A small image classifier, trained from scratch.
Training: adamw at rate 0.0019, 7500 steps, held-out accuracy 73%.
Rows from block 3 of a small image classifier, named by matrix and row number. Rows with one number within an expert belong to one neuron, the router's apart. Each number is 50 + 15 x the weight over its row's rms, rounded and kept within 0 to 99. All counts start at 0.
Before each expert's rows are labels from the 100 images, of 14976, where the router gives the expert most weight on average: "top examples" is what is common among them. Only what is clearly more common there than usual is listed. The data: rendered roads seen from a driver's seat, with toy cars, trees and houses. In brackets: how many of the 100.
# router: router (model.blocks.3.mlp.router.weight, 8x192), inputs 96-191
# up: expert up (model.blocks.3.mlp.up, 8x192x192), inputs 96-191
# down: expert down (model.blocks.3.mlp.down, 8x192x192, transposed), outputs 96-191

# expert 4
top examples: vehicles: two (74)
router.4:45 45 39 74 46 79 43 41 53 55 32 31 44 77 38 39 34 44 44 75 63 40 57 48 19 24 17 53 39 52 47 38 50 75 65 48 56 78 26 46 58 63 50 48 35 39 42 37 50 66 38 27 63 53 49 47 52 29 10 27 38 70 46 55 68 75 41 40 39 36 43 25 62 56 38 53 30 64 61 49 53 64 55 54 45 32 54 50 36 66 70 54 44 54 49 41
up.0:48 60 47 43 47 65 58 58 36 47 68 39 54 41 53 10 82 41 50 33 47 89 17 70 46 81 58 51 58 57 21 58 50 46 59 25 25 49 57 39 37 72 46 35 57 23 60 27 54 83 57 32 55 29 42 54 77 57 67 50 66 51 57 12 66 38 61 55 40 60 74 66 45 36 27 73 52 54 71 63 63 54 50 57 38 41 40 47 68 70 64 49 52 39 37 59
down.0:44 44 40 49 42 51 59 56 57 49 42 56 56 49 64 46 32 55 64 39 44 46 41 48 46 52 58 54 40 56 70 34 40 54 65 69 58 57 54 57 37 51 44 29 66 58 45 51 37 32 26 64 42 57 00 42 46 47 63 34 46 62 39 12 33 49 34 43 57 45 56 41 49 71 51 43 75 39 41 65 47 57 30 53 67 64 70 60 50 68 47 72 33 56 74 43
up.1:46 47 77 57 68 51 37 62 69 76 37 55 61 60 59 82 77 78 59 63 48 53 42 31 65 53 47 62 46 82 75 75 36 57 64 11 27 50 49 64 53 65 39 38 61 51 39 65 12 46 75 50 46 27 42 46 59 54 49 65 74 50 67 38 36 40 40 33 51 76 88 55 37 63 57 41 43 37 48 85 49 44 32 34 29 33 30 59 41 33 24 45 50 48 67 47
down.1:56 77 31 46 60 59 65 55 52 51 47 30 59 38 58 32 62 53 61 48 68 45 31 67 27 44 46 47 42 69 58 47 82 93 64 63 66 43 54 44 22 40 53 29 44 53 58 30 62 56 37 42 70 77 37 42 52 56 49 52 41 45 22 52 52 50 48 33 61 46 61 51 33 75 56 44 74 45 66 32 38 31 18 66 56 55 46 27 55 81 71 44 29 31 75 58
up.2:60 64 75 36 47 68 47 30 41 65 65 61 48 30 72 55 78 64 41 58 65 56 45 49 58 41 46 48 76 93 83 37 45 65 86 51 30 49 62 64 48 51 54 59 75 40 32 19 41 77 49 59 76 61 51 41 52 60 43 74 82 28 46 42 38 43 45 41 58 61 82 55 46 51 58 78 46 48 53 63 40 43 49 49 52 53 68 45 42 20 33 50 52 44 53 33
down.2:45 60 50 42 71 62 45 50 53 55 58 68 77 52 32 72 33 42 59 69 45 44 35 57 45 43 48 60 04 23 49 25 49 40 12 56 33 58 49 38 30 31 26 32 32 74 38 81 44 00 45 63 48 58 46 61 32 40 45 53 41 67 47 43 31 72 29 42 51 32 37 37 41 71 43 62 59 37 44 35 42 45 52 64 67 54 48 44 38 50 69 59 53 38 61 48
up.3:79 51 79 23 29 59 46 43 55 63 72 58 52 28 78 42 65 46 34 47 38 27 34 37 31 50 50 31 30 57 49 56 56 41 42 54 56 64 59 45 48 55 37 38 56 62 37 62 55 45 24 49 52 65 40 48 52 47 53 70 19 28 35 45 60 48 61 65 56 35 62 54 48 92 47 72 61 56 43 54 72 61 47 56 66 67 47 42 47 79 63 65 27 37 41 45
down.3:48 73 47 51 63 49 44 59 61 81 27 75 50 47 73 55 57 83 51 66 41 35 49 84 58 34 46 63 36 52 64 14 24 35 41 52 51 56 56 51 32 28 49 40 59 59 60 43 17 42 38 41 70 36 28 44 42 56 42 31 61 76 72 57 34 56 39 31 66 40 42 42 41 53 67 57 47 35 55 50 37 27 00 44 67 75 57 95 53 42 51 48 51 51 66 41
up.4:72 46 69 48 63 62 46 39 53 61 47 63 71 33 80 83 74 49 48 66 48 44 36 75 27 59 45 56 63 68 75 53 45 87 54 19 33 47 32 73 54 33 57 55 62 29 43 55 25 84 56 58 51 26 51 39 42 67 49 55 67 37 33 44 48 55 27 44 72 65 69 56 54 47 51 57 48 37 59 77 37 53 37 40 29 54 38 50 64 33 40 63 50 35 65 31
down.4:48 63 56 44 47 61 56 50 49 66 57 45 61 51 57 23 55 46 61 67 61 49 29 32 74 49 31 60 33 53 45 25 61 61 65 82 39 69 39 33 16 63 31 35 51 63 56 58 51 23 43 31 48 64 27 61 60 54 43 62 62 52 24 38 16 55 44 42 44 26 51 44 34 52 50 59 72 63 51 40 45 37 36 71 74 58 70 55 39 68 56 82 47 36 79 48
up.5:63 73 63 55 60 48 59 29 34 43 83 15 63 22 53 35 55 84 86 42 67 37 34 45 53 28 55 52 69 62 60 72 68 46 64 52 41 47 41 83 42 41 22 42 64 70 32 51 47 51 36 69 66 48 63 75 47 59 34 58 67 57 63 51 53 41 46 41 53 46 47 84 39 40 56 60 66 40 56 58 49 69 51 49 62 51 49 44 21 50 36 52 54 30 47 41
down.5:53 41 39 26 54 54 56 59 61 68 56 75 46 53 94 62 62 54 62 63 61 33 22 44 52 47 60 45 32 88 76 10 49 70 32 41 66 48 33 44 18 72 42 58 70 32 45 30 16 80 37 47 49 62 29 37 62 49 38 53 49 62 74 45 49 66 46 34 68 53 67 29 52 77 43 39 40 58 42 52 38 37 30 51 53 47 46 73 52 46 74 46 48 12 79 62
up.6:48 39 48 22 66 60 50 42 43 40 62 73 43 35 59 33 37 56 52 32 61 62 64 39 39 52 65 51 55 48 51 55 24 40 74 34 52 59 63 78 31 46 34 40 47 55 48 45 34 58 55 58 47 59 44 57 23 54 45 30 85 63 53 41 28 67 47 46 35 55 39 79 46 32 27 68 89 48 60 83 30 51 61 21 53 40 48 62 77 23 42 51 41 45 40 55
down.6:69 54 46 86 18 24 59 51 41 58 39 36 46 50 39 81 67 55 47 43 38 31 22 50 59 46 62 68 41 51 60 21 50 42 52 25 55 38 35 49 53 46 46 44 60 51 72 75 52 70 62 39 68 40 39 47 59 69 58 40 25 38 59 47 62 51 68 28 51 42 60 63 36 50 57 34 23 19 44 44 80 41 36 60 63 67 44 82 64 46 71 33 67 46 74 55
up.7:66 52 79 30 36 57 75 54 42 39 69 67 52 51 52 71 48 58 30 51 49 44 51 62 46 33 49 69 78 56 61 67 39 53 42 46 39 46 62 89 64 47 63 59 49 20 33 18 32 59 39 63 60 51 41 50 66 58 44 55 42 49 27 39 42 43 32 49 60 54 64 47 52 42 68 39 46 70 43 55 55 47 30 47 47 62 51 38 36 45 26 39 28 25 51 32
down.7:52 54 66 62 52 62 65 64 40 73 47 51 48 49 26 66 75 75 70 51 63 37 43 30 55 44 54 52 10 72 73 28 60 62 43 57 35 59 48 41 29 58 32 35 52 68 55 59 20 19 40 40 34 45 17 37 60 53 28 62 54 46 54 44 21 58 59 36 52 36 50 47 32 53 54 46 64 46 50 43 37 22 40 40 56 69 52 59 34 72 62 66 72 50 77 55

# expert 6
top examples: vehicles: two (75)
router.6:29 38 71 68 47 77 48 48 66 67 36 41 44 60 51 65 32 38 54 57 67 52 69 57 42 13 06 41 59 64 42 50 67 67 39 70 75 73 29 46 61 64 68 50 39 48 50 34 36 31 40 43 59 73 46 46 53 28 19 35 58 60 39 62 45 71 65 64 46 35 56 34 54 39 28 59 30 57 58 38 53 62 59 53 51 28 75 43 48 56 71 54 39 55 54 31
up.0:57 41 31 45 61 35 55 68 53 31 78 41 62 59 24 32 46 52 65 44 34 58 42 61 67 66 64 40 77 47 61 46 28 65 51 20 51 42 43 79 27 44 26 45 35 72 60 53 65 66 58 51 48 20 48 46 28 63 58 14 61 41 84 36 43 49 66 50 55 44 75 56 49 45 30 71 45 52 37 69 43 40 56 53 17 43 67 47 59 44 27 41 70 33 54 58
down.0:53 70 88 41 33 49 62 59 27 81 42 53 40 60 56 81 45 39 58 63 68 21 57 58 39 38 35 70 41 50 43 40 48 25 45 69 60 45 53 23 60 38 15 37 53 44 50 61 36 52 52 33 40 85 54 57 42 55 54 49 49 55 15 40 38 49 47 61 64 44 28 19 19 34 48 34 85 40 60 45 80 53 43 30 62 25 65 35 59 45 76 49 59 57 61 46
up.1:43 49 41 65 54 40 65 41 55 50 54 34 59 24 38 51 33 54 59 22 32 42 58 65 50 40 69 44 75 32 87 55 36 71 56 38 76 53 56 56 56 33 90 57 53 71 43 80 53 65 37 77 41 46 43 50 32 31 51 22 49 47 75 48 66 62 37 42 55 52 48 70 62 65 42 55 45 36 27 60 36 51 58 50 60 54 62 29 62 31 37 63 71 39 81 46
down.1:47 26 60 88 56 46 28 69 41 67 41 46 42 48 69 72 46 35 68 62 51 70 62 41 40 44 50 64 57 55 23 47 50 36 69 63 65 62 41 59 53 58 14 28 56 52 56 44 65 05 61 17 48 43 35 34 62 52 30 67 59 54 36 38 38 56 43 48 56 39 36 48 33 81 42 38 64 70 34 38 75 53 70 41 19 47 45 38 42 68 51 69 59 52 56 55
up.2:41 61 22 52 40 52 53 66 47 50 22 71 37 61 49 56 49 09 31 37 80 46 56 57 78 51 52 79 55 36 28 48 29 28 45 75 76 56 58 54 60 54 65 71 45 28 41 16 84 52 32 47 60 53 57 85 18 66 53 54 54 47 33 45 47 42 55 66 39 49 42 28 56 34 46 35 76 56 32 33 74 68 62 62 48 50 65 29 61 32 61 49 42 86 45 57
down.2:39 57 93 63 68 43 33 54 56 59 73 43 53 34 58 56 60 38 67 56 84 82 53 58 50 70 49 44 39 68 46 30 30 57 82 67 56 42 47 49 29 50 58 56 58 32 55 46 54 35 53 45 72 65 01 33 46 58 56 31 68 37 59 27 38 50 62 65 49 28 59 68 53 42 45 83 56 87 65 26 46 51 29 35 51 52 83 89 65 58 88 80 65 41 40 43
up.3:60 75 43 76 54 55 69 59 35 56 30 33 54 43 53 42 29 48 38 28 41 60 55 72 71 44 61 85 39 30 46 38 54 46 43 46 74 48 67 53 92 30 51 58 58 65 50 62 65 65 38 41 35 40 55 63 45 39 18 59 21 47 65 46 51 63 43 59 43 60 43 35 69 56 51 39 49 63 36 43 65 59 35 71 85 64 23 21 70 43 57 51 53 54 66 64
down.3:49 76 60 46 64 38 29 59 48 54 64 16 45 67 80 41 33 59 79 64 53 62 31 18 53 55 44 38 63 65 38 67 53 85 59 54 83 44 26 45 21 77 37 45 57 49 47 42 63 20 62 40 62 48 38 31 60 32 52 65 36 60 39 38 46 57 65 22 55 33 70 61 59 59 62 51 38 68 44 70 19 46 46 27 07 51 71 50 33 56 39 50 67 25 46 49
up.4:56 40 27 26 42 42 65 53 38 38 34 83 40 49 54 59 56 34 37 39 52 09 68 60 52 59 77 70 50 43 37 56 33 44 32 49 60 42 78 57 58 39 53 71 54 29 49 41 42 47 39 82 60 61 48 81 04 56 77 49 45 60 36 38 39 59 27 63 48 69 52 29 43 20 55 59 61 22 29 51 51 44 53 53 42 69 62 33 69 22 53 57 47 71 57 52
down.4:32 53 65 48 61 44 25 61 36 74 47 02 55 59 46 62 54 70 70 59 69 73 63 52 52 49 34 50 65 41 73 32 41 76 72 49 69 39 54 21 36 53 47 44 55 48 57 58 52 44 48 58 72 71 04 39 69 68 66 52 49 31 42 19 23 39 75 63 54 40 44 72 34 64 48 49 76 82 44 59 39 66 34 59 31 48 78 56 63 51 59 59 63 45 53 48
up.5:51 32 50 64 49 33 64 61 56 72 29 68 51 45 64 69 21 58 48 56 53 71 50 57 69 61 65 68 70 57 42 43 32 55 50 39 55 37 73 60 62 51 83 52 44 71 71 60 49 57 53 45 53 31 40 90 34 63 70 44 52 57 55 42 60 70 41 71 43 49 19 46 58 50 24 62 46 69 30 43 57 50 56 44 42 41 42 42 77 00 49 60 48 65 84 70
down.5:51 31 65 37 88 35 47 46 73 45 49 39 42 44 62 71 61 53 62 60 62 71 43 27 38 46 37 63 48 55 32 42 50 60 74 67 60 66 27 20 27 57 51 53 62 40 59 39 63 30 80 35 63 63 12 42 41 69 47 53 47 39 33 07 36 55 70 41 47 49 67 44 31 42 66 35 42 75 63 61 32 46 38 33 39 39 52 82 54 38 64 79 70 59 64 46
up.6:50 83 54 18 50 30 47 43 27 41 85 51 76 45 60 30 71 67 71 20 48 39 33 51 60 47 44 45 56 49 60 54 36 62 42 44 24 43 47 76 39 61 38 57 49 46 33 30 47 63 51 62 50 62 33 68 37 66 54 60 63 57 68 27 27 27 62 44 70 36 89 55 39 62 73 36 74 64 43 64 30 60 56 68 54 62 63 45 42 39 53 70 32 40 50 27
down.6:63 37 76 65 80 44 40 46 54 79 37 49 62 47 63 55 25 30 58 45 88 70 64 49 42 51 62 62 36 69 49 43 52 45 80 44 74 50 46 34 39 57 57 56 61 60 56 54 60 41 37 54 56 73 00 50 49 48 55 45 91 58 26 15 47 62 65 53 46 30 29 76 55 60 43 65 56 51 53 45 48 34 45 25 33 53 63 63 55 14 39 79 58 60 76 62
up.7:31 65 42 49 59 66 56 64 47 44 20 35 81 56 55 24 46 53 56 32 73 52 53 47 76 34 56 75 52 40 49 44 78 64 69 57 46 60 51 69 45 34 51 61 64 35 45 48 70 66 26 58 80 47 49 50 15 19 14 65 41 37 36 50 39 56 41 41 60 46 54 35 56 77 66 29 68 68 13 50 54 59 46 64 66 52 58 22 33 34 43 73 44 43 48 56
down.7:52 58 51 67 64 21 26 49 28 52 51 26 39 40 53 62 43 56 60 44 51 78 50 53 47 69 45 47 55 54 50 44 29 54 79 64 73 55 48 52 35 60 56 52 41 52 28 35 73 44 57 44 75 55 29 40 64 22 53 78 30 43 39 31 48 47 51 42 37 41 51 69 60 59 53 55 38 79 38 48 45 46 59 67 34 52 73 67 49 41 48 70 53 57 22 48

# expert 3
top examples: vehicles: zero (44)
router.3:47 47 40 57 40 87 68 42 55 64 48 41 35 73 34 54 46 49 50 55 48 59 56 59 48 15 21 43 62 45 28 62 59 56 51 59 57 72 30 35 80 61 58 48 51 50 58 22 45 62 65 30 42 41 50 54 60 13 17 52 42 64 62 54 59 81 42 57 55 33 44 28 47 46 51 40 42 45 61 58 59 63 56 60 31 24 62 21 38 60 50 55 33 50 49 37
up.0:60 49 75 65 39 45 26 22 64 80 49 51 40 49 55 64 58 27 59 57 71 50 42 57 35 36 31 58 50 47 37 30 48 39 29 87 67 55 41 30 38 42 45 88 26 48 24 60 72 39 23 61 51 48 43 59 50 53 50 59 39 25 51 43 42 39 60 37 62 31 60 24 68 47 60 44 41 58 33 27 64 57 51 73 31 73 58 52 32 79 77 53 46 55 37 29
down.0:72 57 26 41 58 35 87 58 32 51 55 56 62 45 42 44 59 71 65 65 41 53 34 56 54 40 27 79 24 42 49 41 57 68 56 25 30 15 39 45 37 26 33 30 48 53 58 45 61 54 71 48 59 60 36 39 51 45 28 54 43 61 47 34 69 49 67 51 48 37 57 76 20 42 57 53 59 25 45 64 37 51 55 44 55 64 55 38 55 45 47 65 76 75 55 55
up.1:68 58 75 36 46 52 51 64 54 52 52 46 40 53 57 57 68 59 43 53 69 67 66 34 65 68 75 79 32 87 35 50 20 39 69 53 34 35 69 64 40 59 31 56 64 23 56 32 57 48 34 44 58 29 28 55 27 70 48 86 49 39 55 32 30 38 47 61 51 63 68 45 29 45 46 41 74 77 45 48 23 50 39 51 41 55 55 56 71 48 65 60 63 43 33 73
down.1:55 62 47 29 48 55 75 59 27 46 67 60 77 21 47 32 49 69 38 33 63 42 43 49 36 48 63 24 54 35 64 67 64 60 48 54 23 47 59 63 25 32 68 57 38 50 54 34 47 57 39 86 49 84 08 63 37 47 42 88 62 26 52 36 79 48 59 45 57 49 49 56 48 43 46 58 44 21 35 54 46 45 66 43 61 67 48 42 42 50 54 71 48 47 33 61
up.2:38 51 44 45 71 31 31 73 50 55 35 29 58 41 48 35 53 61 56 39 59 57 63 32 47 71 76 60 71 42 70 52 58 66 66 36 39 50 84 77 43 69 30 55 74 42 76 43 49 34 52 56 02 55 42 52 35 59 53 44 64 61 67 46 24 53 42 55 41 72 57 56 43 39 40 54 74 75 63 63 51 38 45 36 51 61 46 88 63 47 37 52 74 39 54 78
down.2:67 31 52 58 49 57 59 44 51 64 45 66 53 41 64 89 23 31 33 86 61 41 81 72 42 57 65 49 51 40 52 39 64 32 55 59 83 39 52 45 58 46 87 59 20 47 44 74 57 42 33 55 73 66 24 51 29 33 49 58 60 46 38 32 68 63 60 56 61 64 33 36 48 61 46 66 37 09 50 44 79 51 37 41 73 48 50 41 33 68 73 78 34 27 70 57
up.3:41 40 67 16 43 25 70 44 42 51 38 75 28 56 44 31 46 50 12 46 16 38 75 55 48 56 46 46 61 30 43 78 51 42 64 54 47 48 66 58 91 35 43 42 36 44 41 57 56 58 60 48 59 45 62 49 66 75 63 53 70 67 38 29 16 32 45 35 58 43 23 60 52 40 49 70 73 46 58 67 65 47 58 36 59 35 26 18 36 40 33 26 49 49 42 33
down.3:67 60 40 86 51 48 36 44 61 58 38 30 46 60 62 58 60 73 65 35 62 63 60 31 32 64 51 47 73 65 55 25 61 58 20 50 49 57 37 57 42 50 64 68 51 52 59 12 72 46 56 51 68 48 31 46 70 35 45 65 48 36 56 56 44 51 73 37 45 71 58 57 37 79 67 54 31 66 72 33 60 35 59 39 46 47 50 49 38 67 52 42 56 45 76 57
up.4:50 49 61 33 58 57 41 34 71 69 39 70 53 66 50 72 72 38 27 81 57 40 56 61 57 36 49 59 41 83 47 29 27 51 69 42 15 75 35 56 44 71 37 66 31 32 33 54 38 68 60 37 44 36 47 69 52 35 43 86 51 42 61 48 35 52 41 41 64 28 60 28 63 46 46 53 53 49 53 64 46 66 64 20 30 32 50 27 44 37 50 55 38 24 42 40
down.4:60 69 53 53 25 62 57 53 31 47 44 58 70 37 52 25 58 57 54 49 58 41 38 49 22 62 47 46 53 28 39 76 68 57 38 61 59 64 22 58 45 45 46 28 44 32 48 30 46 59 65 83 53 66 30 56 62 48 26 51 62 38 54 42 50 60 74 77 47 51 56 52 39 48 52 43 57 34 36 50 50 41 63 63 28 49 65 69 47 98 62 51 56 82 18 47
up.5:26 41 29 47 61 60 73 75 64 49 25 51 29 71 52 58 38 52 56 45 45 61 70 47 59 83 85 62 56 48 65 57 51 42 78 28 34 65 55 39 50 65 41 37 46 38 81 57 43 43 38 61 59 25 46 65 45 58 54 37 90 61 54 41 42 59 64 59 34 74 63 38 46 36 33 70 58 42 63 72 59 45 66 32 37 22 38 68 63 53 29 51 51 39 61 83
down.5:82 55 54 76 48 25 51 58 36 65 58 41 46 20 42 60 52 54 44 67 54 40 49 60 43 53 49 50 55 38 63 50 51 51 50 57 60 33 41 49 42 29 74 61 26 54 47 65 73 37 30 70 54 63 00 29 66 44 40 66 64 24 45 14 81 58 56 32 51 65 50 64 27 46 55 47 27 21 47 34 64 52 46 48 52 76 50 52 42 56 70 73 64 45 48 42
up.6:39 65 25 52 46 51 54 53 59 39 45 52 58 56 50 31 58 65 58 31 45 58 29 40 41 63 64 50 45 51 66 54 55 63 51 64 36 55 45 57 34 74 59 80 83 38 55 73 45 16 63 57 53 73 49 69 59 68 59 57 52 22 63 40 64 38 28 29 57 38 96 55 46 76 57 30 38 43 38 74 30 52 49 46 61 37 39 65 50 62 53 40 71 44 74 63
down.6:49 33 41 98 55 52 57 51 72 92 61 48 33 37 48 57 37 47 45 48 54 72 71 65 59 49 63 88 35 66 65 48 35 31 54 56 68 46 68 54 67 62 76 68 12 69 67 58 55 78 47 61 46 26 54 45 52 51 53 83 57 34 54 38 74 66 56 70 54 60 49 43 39 18 61 66 61 53 42 46 62 43 50 60 83 53 60 54 58 48 66 65 43 84 49 56
up.7:40 72 56 40 54 42 43 50 49 33 59 75 52 46 76 31 80 70 61 42 74 37 48 37 34 70 63 41 62 54 54 55 53 49 52 42 22 50 68 64 31 65 55 43 63 35 47 48 45 69 29 41 48 81 32 57 47 74 58 76 50 56 57 33 46 41 43 36 48 59 89 69 37 68 63 65 79 67 43 57 43 58 36 48 57 64 49 74 58 73 50 56 57 37 45 59
down.7:74 55 41 32 37 36 83 47 24 47 41 21 66 39 32 16 31 53 31 55 41 61 21 43 42 48 52 67 62 21 46 55 67 34 60 64 72 35 46 50 60 29 38 79 25 52 52 56 79 58 48 72 66 77 09 59 45 39 45 60 69 42 55 42 81 63 62 60 46 37 35 54 56 37 48 63 48 36 55 38 55 61 62 41 63 79 32 46 40 50 71 54 60 87 47 65

# expert 2
top examples: dusk (82)
router.2:38 52 49 60 43 82 56 48 50 50 38 38 36 73 39 50 39 47 51 43 56 47 60 33 37 26 25 61 51 47 26 53 68 71 55 40 58 83 21 72 65 62 68 39 58 41 36 24 67 41 53 24 50 48 42 46 71 28 17 40 30 60 42 55 41 87 53 50 52 36 37 17 46 50 59 58 41 74 77 60 61 75 58 54 53 18 49 33 37 48 60 52 34 58 49 44
up.0:51 40 94 48 62 43 51 20 35 95 55 47 39 31 58 43 53 29 56 40 58 58 35 68 50 51 46 56 34 57 63 42 31 66 63 52 33 54 39 74 50 53 41 90 58 64 40 63 62 44 29 60 45 62 51 70 48 53 31 68 50 37 56 44 62 41 47 26 49 31 41 61 42 46 61 70 34 65 25 35 81 59 36 44 60 74 59 55 47 40 68 61 48 51 62 36
down.0:53 73 60 47 62 44 64 53 41 51 52 41 71 42 46 52 53 79 65 60 61 46 62 34 37 44 61 51 84 60 65 46 65 46 74 33 46 48 46 46 32 62 21 37 54 63 48 39 43 73 74 56 55 38 52 12 88 71 44 53 60 56 44 55 57 45 78 74 53 58 73 62 45 51 67 42 78 38 57 70 22 28 54 42 16 51 59 65 57 34 20 72 51 41 55 45
up.1:65 59 83 55 81 47 42 56 55 72 76 42 53 48 44 52 62 66 84 51 32 85 36 43 75 58 65 38 56 47 86 34 60 62 58 67 78 52 77 59 40 57 65 82 32 60 48 56 56 38 63 58 20 39 56 31 55 47 57 69 34 61 44 46 36 38 73 26 45 62 57 63 32 59 47 62 58 48 60 62 58 43 42 39 47 61 77 36 50 51 39 53 50 35 58 58
down.1:52 68 59 20 38 43 65 41 29 53 47 59 37 19 46 30 35 29 45 45 62 24 50 22 35 51 45 56 42 54 39 63 54 47 46 30 46 34 28 69 72 17 51 28 72 52 49 60 38 41 38 80 53 62 40 20 59 56 35 43 36 43 60 15 58 55 57 81 44 32 40 65 35 68 50 47 41 55 42 41 51 70 49 69 74 64 33 70 52 52 58 58 42 60 43 43
up.2:76 62 56 40 53 44 23 76 31 54 81 30 52 29 19 70 51 76 69 36 43 67 41 76 65 74 68 53 51 56 57 64 22 52 52 48 43 32 62 80 39 48 30 57 48 61 84 58 49 49 62 60 44 55 45 24 54 56 43 56 49 47 62 42 46 53 27 44 31 60 50 70 47 42 34 76 55 39 75 42 51 35 59 38 39 69 76 62 74 44 36 58 70 29 47 63
down.2:47 43 27 18 65 44 45 42 44 42 11 61 68 54 64 34 52 42 48 52 50 41 49 34 28 52 53 39 35 61 57 36 50 26 17 49 53 68 49 64 47 69 60 57 60 30 48 54 88 19 56 65 41 66 16 69 16 48 38 48 19 63 29 28 48 60 55 53 47 52 46 49 57 40 59 34 30 18 35 62 39 53 37 53 53 43 39 45 57 32 73 71 52 58 35 53
up.3:54 45 56 53 58 60 56 36 54 48 71 74 56 54 52 55 52 59 69 46 44 31 59 24 56 26 19 48 72 90 65 52 61 79 81 40 67 50 46 53 45 56 68 52 46 69 44 51 70 61 66 64 48 43 37 26 56 55 42 64 59 48 34 41 36 44 57 09 59 84 60 50 49 50 65 34 54 37 57 70 33 50 40 35 54 43 52 35 40 25 56 38 34 20 58 26
down.3:35 73 29 29 49 63 67 62 35 30 45 50 59 56 54 46 51 48 47 42 46 45 60 61 55 31 53 42 27 46 25 63 47 61 44 46 43 57 35 72 66 54 34 44 60 29 75 43 55 49 60 51 32 52 00 58 45 46 51 23 65 66 63 05 35 59 68 66 60 18 52 32 42 48 28 68 49 56 54 74 56 60 50 38 36 33 55 40 63 23 44 77 62 48 74 62
up.4:53 62 62 30 53 28 42 76 42 78 57 39 62 43 39 76 45 68 57 43 54 73 59 73 84 72 74 44 61 59 69 57 22 50 63 39 41 33 73 80 53 82 53 64 65 61 68 50 54 72 62 61 43 38 40 62 46 46 53 68 67 46 79 35 54 63 42 51 43 52 44 61 31 50 30 77 48 35 53 61 37 42 50 27 34 75 49 54 69 54 44 49 65 39 50 77
down.4:63 51 45 08 68 61 48 54 55 32 42 74 68 45 45 21 50 69 35 47 35 61 63 29 29 42 53 50 36 40 33 42 46 27 54 69 19 70 39 65 49 78 23 54 29 21 55 66 76 29 59 73 41 72 00 43 36 59 46 31 37 56 52 07 29 51 41 63 38 44 56 37 39 56 53 38 55 60 40 50 66 58 46 31 58 15 50 54 56 48 61 71 48 63 52 52
up.5:55 47 65 29 74 56 35 61 69 47 21 51 70 42 54 61 52 56 55 33 57 40 49 33 42 49 34 41 91 77 71 70 43 87 79 35 54 37 51 70 32 45 52 47 57 47 36 45 36 65 76 68 46 41 53 49 34 51 47 49 63 34 29 48 52 53 26 28 79 56 77 58 44 79 69 22 37 31 51 67 41 66 72 24 44 40 60 15 48 27 46 45 45 32 47 43
down.5:44 56 30 25 41 67 57 51 50 35 42 40 58 42 55 36 50 56 68 61 23 75 86 42 47 42 42 48 61 39 41 49 57 60 41 37 39 57 53 50 35 69 24 60 54 50 70 61 49 29 59 47 80 56 00 63 67 47 45 25 67 73 63 23 26 65 79 54 46 35 34 40 62 41 35 50 63 50 58 50 62 37 69 46 55 18 69 56 59 35 51 75 62 50 72 41
up.6:62 76 59 54 28 32 73 53 42 66 62 55 57 19 62 38 28 41 52 20 27 53 59 78 69 74 83 42 59 31 53 39 31 54 44 51 22 36 80 75 41 52 27 49 65 70 66 45 37 62 47 52 64 45 44 52 66 57 55 38 52 56 59 38 62 45 42 54 16 66 44 61 35 44 40 66 72 51 60 25 64 45 39 41 42 73 36 45 76 53 34 44 67 42 36 72
down.6:67 50 15 08 52 50 41 45 50 43 61 75 27 63 39 39 32 64 40 60 54 72 50 35 23 49 45 39 33 39 67 32 57 23 50 41 49 47 42 60 25 53 64 51 40 42 57 74 80 51 58 84 56 62 18 45 46 39 49 53 18 42 27 20 50 50 66 69 46 37 36 61 39 42 54 53 27 42 48 47 29 51 47 38 69 33 32 62 52 21 74 68 64 74 46 37
up.7:58 41 57 41 62 42 37 43 28 35 40 84 24 21 46 35 53 43 44 39 49 38 48 66 33 59 39 11 75 53 47 58 54 43 32 65 66 52 49 74 44 29 45 54 68 14 59 46 61 22 53 57 38 71 28 84 36 49 54 24 48 19 38 42 44 41 27 36 38 36 54 41 43 28 36 52 11 75 44 53 53 50 24 56 44 62 33 67 69 42 76 55 86 50 50 55
down.7:20 82 25 33 73 49 61 43 48 23 42 63 60 48 38 47 62 62 36 41 55 55 43 32 60 54 72 56 70 57 45 51 47 24 87 49 37 43 39 51 65 44 47 47 40 43 55 35 60 60 58 57 60 65 33 43 77 55 53 44 58 50 64 46 22 47 71 85 47 70 47 73 49 26 61 59 85 27 40 66 46 40 70 32 42 38 50 41 51 32 33 52 63 63 51 57